Weights of a small self-supervised image encoder: layers 12.
Rows from block 4 of a small self-supervised image encoder, named by matrix and row number. Rows with one number belong to one neuron. Each number is 128 + 24 x the weight over its row's rms, rounded and kept within 0 to 255. All counts start at 0.
After each neuron's rows are labels from the 100 images, of 14976, where the neuron reaches its highest value: "top examples" is what is common among them; "colour at peak" is the nearest of a few named colours to the mean colour under the peak. Only what is clearly more common there than usual is listed. The data: larger renderings of crowded toy scenes. In brackets: how many of the 100.
# fc1: MLP up (model.blocks.4.mlp.fc1.weight, 640x160), inputs 0-159
# fc2: MLP down (model.blocks.4.mlp.fc2.weight, 160x640, transposed), outputs 0-159

fc1.199 [ 71 181 159 151 107 135 155 157 102 130 121 158 136 118 156  88 118 126 132 126 143 143  99 143  96 109  92  87 148 143 165 139 193 103 127 172 102 108 113 143 157  64 130 148 149 143 106  90 107 124 132 146 140 125 112 122 135 116 129 143  99 131 133  90 114 175 118 125 138 116 130 131 125 159 114 144 149 159 107 127 118 120  68 134 112 162 123 121 125 117 127 145 107 140 130 126 103 164 135 178 108  95 167 143  86 136 165 177  97 105  80 101 164 162 163 145 124 143 117 152 114 102 136 119 116 126 122 123 135 167 135 129 155 144 118 112 105 155 124 135 125 129 136 132 129 122 136 116 134 101  97  95 108  98  83 120 126 146 177 137]
fc2.199 [153 111 169 129 123  87 142 117 109 112 101 159 124 126 142 138 123 112 173 119 148 143 131 143 173 102 121 136 163 136 149 138 169 132 107 141 133 132 130 169 119 112 110 137 120 128 121 129  94 165  98 108  76 111  95 156 155 117 105 138  88 119 111 114 139 131 132 138 165 128 157 110 116 175 139 118 116 148 143 108 105 139 166 129 134 127  99 110 132 121 131 125 142 111  88 134 132  98 127 185  99 124  74  95 181 194 105 146 159 116  81 101 121 170 121 175 149  89  82 175 123 106  88  98 129 145 143  86 105 137 113 130 127 110 154  98 165 131 115 134 134 108 134 151 135  94 140 106 101 141 147 137 161 142 136 144 141 118 141 110]
top examples: count: two (40)
colour at peak: black (34)

fc1.209 [135 107  79 148 133 153 185 146  95 135 160 115 132 139  81 120  76 120 163  85 171 131 135  98 139  97 163 177 101 129 109 130 133 109 118 154 112 117 119 145 138 152 134 114 119 139  94 109  80 151 114 129 110 120  77 170 114 129 126 155 120 130 157 136 119 117 118  88 169 112  94 137 132 151 107 123 109 133 132 142 141 161 160 186 133 121 117 161 109 100 120 141 120 123 193 119 120 128 109 143 117 150 110 163 162  94 127 139 112 129 152 110 130 164 146 124 142 141 116  98 159 125 159 175 111 175 162 116 108 126 137 152  81  89 147 113 153 126 106 107 156 107 109 114 135 107  95  89 117 140 131 145 102 134 143 142 119 108 122 148]
fc2.209 [148 139 177  80 116 141 109 149 135 135 123 121 142 103 146  86  96 133 113 127 155 137 121  99 101 103 136 113 109 155 127 136 115 131 101 113 128 101 122 125 103 145 104 134 130 163 165 147 120 137 132 108 130 160 101 105 123 165 102 108 125 153 142 126 141 115 119 145 116 117 125 142 118 140 127 161 187 119 195 105 132 158 106 127 121 121 148  87 151 130 113 126 118 106 120 129 144 147 126 104 117 152 137 175 111 138 189 116  90 114 169 165 113 100 188 161 121 160 135 150  93 120 130 143 125 117 146 134 133 102 121 177 157 155 145 173 181 109 177  57 125 166 113 147 140 135 124 142 120 103 128 122 160 117 145 111  74 113 145 123]
top examples: its colour: green (27)
colour at peak: black (32)

fc1.601 [132 133 125 104  91 133 111 181 201 125 124  69 162 171 132 116 139 147 103 110 186 146 101 131 123 119 136 117 127 114 101 132 178 108 174 148  91 132 132 142 131 101 111 125 132  82 130 119 153 162 129 134 154 129 103 172 124 113 139 133 109 127 100 148  97 172  70 183 102 122 130 122 150 118 139 142 137 155 135 120 119 127 128 115 165  70 130 100 115 114 145 130 153 125 125 149 132 127 151 170 144 124 141 147 111  91 127 117 104 126 126  96 102 124 132 190 134 112 164 115  93 135 117 131 114 133 115 107 149 138  94 121 151 142  86 121  86 150 106 119 136 143 141 150  84 114 134 115 114 166 103 157 106 139 146 132 130 114 113  90]
fc2.601 [116 132 149 129 118 124 109 137 106 124 142 157 154  97 147 111  65 113 135 131 146 101 109 128 123 175 124 110 169  94 146  97  97 135 131 158 112 122 149 122 124 102 123 121 183 134 135 127 148 129 137  96 106 100 147 104  95 142 131  94  95 129 109 112 122 152 158 148 184 120 141 169  93 128 111 116 186 140 138 146 108 117 147 126 131 112 120 159 108 169 108  72 132 151 106 118 170 124 130 140  82  87 120 147 111 100 175 132  86 150 116 156  98 127  86 179 145 118 109 113 189  97 148 153 148 137 128 157 141 140 133 140 108 102 146 101  76 157 129 117 119 108 136 124 143 121 151 127 159 132 124 108 145 148 164 161 139 155 125 131]
top examples: count: two (40)
colour at peak: brown (62)

fc1.166 [145 157 126 105 108 167 117  94 118  90 104 126 132 158 132 119 108 147 111 115 149 159 144 182 134 173 117 135 150 127 135 133 139 109  92 152 122 145 102 112 151  95 134 132 147 105 136  95 140 113 115 117 126 141 130 137 133 127 141 164 138 146 161 125 127 133  52 107 146 107 113  91 151 136 160 151 155 129 118 195 129  70  95 142 124 109 130 111 136 134  97 108 146  87 141 110  95 118 118 110 136 112 109 137 147 188 115 136 187 148 102  99 118 111 142 109 130 111 106 166 119 151  75 161 155 125 152 176 119 142 107 132 154  99 134  91 101 109 142 103 144 111  88 115 136 143 131 117 136 170 121 104 111 178 110 148 159 150 126 132]
fc2.166 [158 112 123 176 118  93 137 115 151 150 140 170 155 151 137 138  99 126 164 151 125 142 106 126 114 109 107 121 121  89 169 135 119 186 141 147 123 116 119 141 133 110 131 129 141  98 155 180 113 103 137 124  97  96 106 142 107 103 100 114 148 119 124 138 112 131 145 133 138 142 121 158 108 103 139  98  68 137 184 175 143 143  96 130 154  96 104 107 134 106 121 133 137 174 109 122 152 155 126 155  94 100 136 127 126 158 132 116 144 114 143 130 104 137 119 133 120 143 148 168 115 134 161 136 122 183 114 123 152 136 107 171 130  68 152 112 134 131 135 147 175  73 143 120 126  92 106 126 137  96  82 117 171 113  89 121 106 101  92  93]
top examples: count: six (45)
colour at peak: brown (60)

fc1.605 [142 137 113 101 111  98 121 196  97 120 104 115 159 150 136 120 135 119 141 132 158  72 122 103 111 158 118 151 112  55 126 136 136 113 115 177 146 155 113 151  92 117 105 157 133 150  93 141 109 137  83 142 102  94  97 136 142 134 137 121  63  82 136 134 114 114 153 121 110 163 142 146 121 137 143 107 154 145 156 143 152 147 131  93 114 133 170 107 174 142 131 124  90 167 141 146 159 151 105 129 122 174 139  92 103 129 118 100 153  90 129 148 134 119 147 122 150 101 155 149 142 132 106 139 145 128 189  51 143 145 136 143 110 110 171 126 139 137 120 102 135 123 122 122 106 122 125 133 118  98 147 135 165 119 129 133 122 120 121 125]
fc2.605 [156 138 111 135 113 143 161  98 113 129 103 165 149 148  75 110 158 126 132 129 168  85 102 106 166 142  97 116 160 152 132 139 100 126 118 151 153 122 133 119  87 128 141 123 135 106 137 113 112 108 137 144 117 151 141  94 106 104 123 101 136 163 159  78 127 127 108 119 132 111 123 106 116 126 119  93 104 118  74 144 110 135  94  94 156 140 127 154 141 138 138  92 155 141 181 143 163 170 145 183 145 124 110 159 108 120 113 139 128 160 161  85 141 141 134 105 132 161 114 165 200 118 144 133 107 119 135 117 143 113 106 152 118 170 104 127 125 135 140  76 119 123 145 167 130 197 151 110 125 115 135 146 148 111 114 171 127 103 128  98]
top examples: count: six (43)
colour at peak: brown (64)

fc1.225 [132 113 121  88 155 130 134 138 130  99 126 122  92  64 111 165 145 152 145 124 158 127  56 137 111 123 142 126 151 116 114 102 100 132  94 123 154 126 103 144 136 158 126 110 117 100 154 135  93  95 130 164 101 127  49 103 163 160 124 104 132 154 143 114 117 106 112 113 113 154  84 176 131 131 135 166 116 165 137 148 115 104 123 121 128 129 129 207 143 148 113 134 156 182 145 121 108 110  89  99 135 126 176 124 109 156 141 145 132 123 116 125 110 150 162 124 136 133 126 126 122  92 126 137 157 158 156 138 123 125 143 140 149 125 123 142 134 158 122 104  60 104 135 124 118  90 125 140 102 145 141 123 129 186 117 131 141 122 155 108]
fc2.225 [159 162 115 153 138 110  98 105 135 120 129 130 138 146 108 104  78 176 129  87 117 112 144 163 152 155 113 135 119 154 167 150 113  78 119 125 167 114 126 115  88 127 109 152 111 113 148 149 117 123 132 143 124 121 132 100 117  79 141 121 114  85 157 125 127 153 188 161  93 109 134 130 105 107 118 156  79 138 109 117 178 107 107 140 151 108 156  86 104  98 129 132 131  99 138 118 101 128 153 124 231 136 174  95 103 153 125 116 121 104 137 130 145 116  86 139 141 155 135 102 110 144 137 144 116 120 165 114 148 115 140 161 128 146 107 113  98 152 150 116 149 128 134 148 128 136 111  90 142 138  88 138 109 113 174 118 127 122 125 140]
top examples: count: six (43)
colour at peak: black (33)